A small contrastive audio-text model, trained from scratch: 16.7M parameters.
Rows from block 8 of the audio encoder of a small contrastive audio-text model, named by matrix and row number. Rows with one number belong to one channel. Each number is 500 + 25 x the weight over its row's rms, rounded and kept within 0 to 999. All counts start at 0. Numbers have three digits each.
After each channel's rows are labels from the 100 clips, of 14976, where the channel reaches its largest size: "top examples" is what is common among them. Only what is clearly more common there than usual is listed. The data: Morse code for random letters and digits, with fading, noise and interfering tones.
# filt: filter width-3 conv, dilation 8 (encoder.blocks.8.filt.weight, 320x320x3, each kernel summed), inputs 214-319
# gate: gate width-3 conv, dilation 8 (encoder.blocks.8.gate.weight, 320x320x3, each kernel summed), inputs 214-319
# out: residual pointwise conv (encoder.blocks.8.out.weight, 320x320x1, transposed), outputs 214-319

filt.90:438447479510488441511511493500490503503475530495510482511520504465466518522516512477486509540487493518541476535505531476552516487470493528524510490502490504518509488521484494522543480531527466503533460522494474481499478522460496481465511558452500467462483489499529497480479494489470510493499506455507521431502510497485
gate.90:475439480442461489508481475511494510516498542475519562456548515546511525516471484463509485527473525511504508553490512483501530544470524547500481507488471483512487504453509472525520542496530514488502495481559536486485484491496522479477502550483516505502503441485491492459484493483482458448505497458503477491470502502509
out.90:514482476489477493518491483506477483489466524466498524500518531476475496489498512461525499493512526496505536521478476499517546516531518516495474501463490460492512509477517472534484502495470522446455523469475484523523511499452471504505483514493502497466523486491490542507547543522500487557481509485504460516554525534531
top examples: speed: fast

filt.211:512499524563518496486496475484491509535480477494495467566489521459454488509495461487445521500526499485474518501502487502499461441496489494507466515478507467457501512481522471499498520475500509515530461565470486542464468484489526483452486509453519469462483500522533517522487527481512532537508524477518489467539533478513
gate.211:499434556453535500509504491478470519522496515492483518479529469496511532516496493485497462489515533487513521497505485454549535508497481494527504515473482480502520487505511489508489525520532471492472494470545506474508489493509514490489455506501492490519536500513485475456506475447463455444478470460487503480481500458438
out.211:501517460534508508509466469467493463476502506444492496506507500522464507534437493510549529541479469525533518538526516518482523497476496503482507507526483475526469458468491494513486482496493487450475545485523476504495501444514512473537472499517533540451473486434492458510491451554512515503504534527488431485484475486549
top examples: speed: fast

filt.55:529508545470529536497487495489482481447485467473460494498531486431455512454467497528516439466527526506530507483494514514518540508517499467492480484496466496481500501503502479522479464490518478465444522494500498442500514491447491522508470487501482486509462502515497500526516520458483537514499499575513482497496495476511
gate.55:509485513477492534495436449468465479510485496475501522465514486513471490474451462511474481502528525525472536527512487478458485544489521556480482522480459503503482510468515471496507559483494520478513498509583509510424476509514518502508466479490531514485490471522498517506517534490527479490514516488531466509497528497525
out.55:511470485489428523518474471504509491501517511495504507455470493580524482489472518524521531488516498517501509544525529538487459504479508487490516514459456516478494471484474502497502485532509463510503507471509507508505510483532529494494503501524443507546480508504457494467458472456513473540487505470497519495453496495480
top examples: reverberation

filt.87:518506490469484511515491498510507486473535514477514546432491482549524467472505514507574511506496536526507507525493532504487536549481550556497509485489500511521459494514492482499513487514491512507483506428531498471488541509517498495529474469520477515521504465493480503499529489531521471456512494499485482534493487524512
gate.87:495453512433525492526454465500475504505526524502493535455533494516516535497465511467503474491489514482510537533506510492533520524466511534517503533465459487507504487485496483521533532481511497497491514459568511479453469495522525489517473515486508480484497501500476503501519489487496465464502505453495503497498523502482
out.87:496549533493538480490549476491520514503519498515496493523515524461495506505502463502446459508487532499473482512477458425535489540499498529496488485536498510474515496514512502485490515542510471519535490532531516520520525520493538509488535543496535473537483495537499588500552560515533504505527512492523561535545562580522
top examples: reverberation

filt.249:497481492492482492562512538536534542531542520517521530493509544528558563515520558532542492461514465503517490481507529521518504517471494469522508485509494500512504501505476487482501502494498488512507523453494518473521483501492502513492486508531504499505535495487438486484469473504465479491480451495466522509492474491490
gate.249:490491501485532478493489479470490515486502516527484500495507495502501507492487495508466502547502529519530506552551504492530508530539528543486531535482489504511517541508500540526527536493494502521516480506555514542483472468518523478486516547493490498520499520501481520519506521471479472501471464507495532511493492520494
out.249:509477507504527512489443494479498432480458482516446496505475512483508424473480455529521521474510511508473509479500489497498504471499455474490496472512529481522531448533517461494474469498486483474482501529516456480487492497487496532504466499481484533513512528498503484479471477468484525494488494466490485506509480462495
top examples: reverberation

filt.273:459491527470527479479555507526503508507524520495509509526540505504484460484487483493529519567486522490519493547520530521533514486483513528512479469506508470497457460458507495514486440486529495475456489492471476489514528484495514467477515489476495531507481487487534514497523473501539506458517517478498486500500517519523
gate.273:481480498438539484524471479518463541520509532496511542446542490522524514483453508485505495519491533494499520549524533496489500522468508561522502521479446476497450500456506485532518530480512503506479488453564516468449490487508509485493485508484495512480478480495494527487525524509512469483529516474524512516497521544506
out.273:534503508502515510479486480476466485471549507457506507501483527536469490484499466489496474504478489465488457495479481484501510519519510512477514492521519486474505492489472485533513517509508497556509508454493497495532507499499491480513494506482517552520531495506469582524557510496506493501539503495503518580541539556506
top examples: reverberation

filt.159:461508550468544463516507434467478521502522495507503475470522475499497523482462498503463468517481517500520479537510513474525510530445496505520541516531487529513524522500494521507530522505540460486510520486533499475475453489530516474506480497500505484497509507533543518496522515511529539492535527514547560509504529535488
gate.159:488517485468501514504483452526480479540549510517475530463511515546515492479477471470495477497484497469479500513493513513446477487469526542514509509511495514511476542493512518529505537469492554525520532491559518514476527472531519496497508494495508544515492480496505523526513508506519505483505493521501481523471492547556
out.159:437473487485481486502506487517522502545559541509513500481543552491498537499513454521507501496504471495506474541505492490498468523480512527509482462476462519528534488545521499502507510507530507499545544475523445518495481502494490529502499504445468470495504506487512510506506512500521522541532473497543493472487503495512
top examples: speed: slow

filt.104:517506471510565503452522473493487493477479447524456478546471465490478477513478490527487495501482519466514522496493499476513496497543525559502489500468496503475513496555548501514441526475503543533528505490515490489493519473512531475491461504498489466492486484474493478543499486481512470465491488524470493469518486503502
gate.104:505497494486526499476470478460458531484481500510490494459511469534509499491456458488494474508485540498495488505472461470522502545466509558509482482470469475477535489511545470498467554473486518487480516485563540457469506468481530493522476507498516549513509489511511521479541539451505461473506506493519507527493517503479
out.104:520484501540483504507491472481462536466484483512513505496500515512531482482451480481481459458477438473486465476446452488493483514497490496526503516460516479485511527518500481500530513500503518523482507497496532468514487475490511480503505518490471551528517485512499600518509549496498509542508515525514527560546560518497
top examples: speed: fast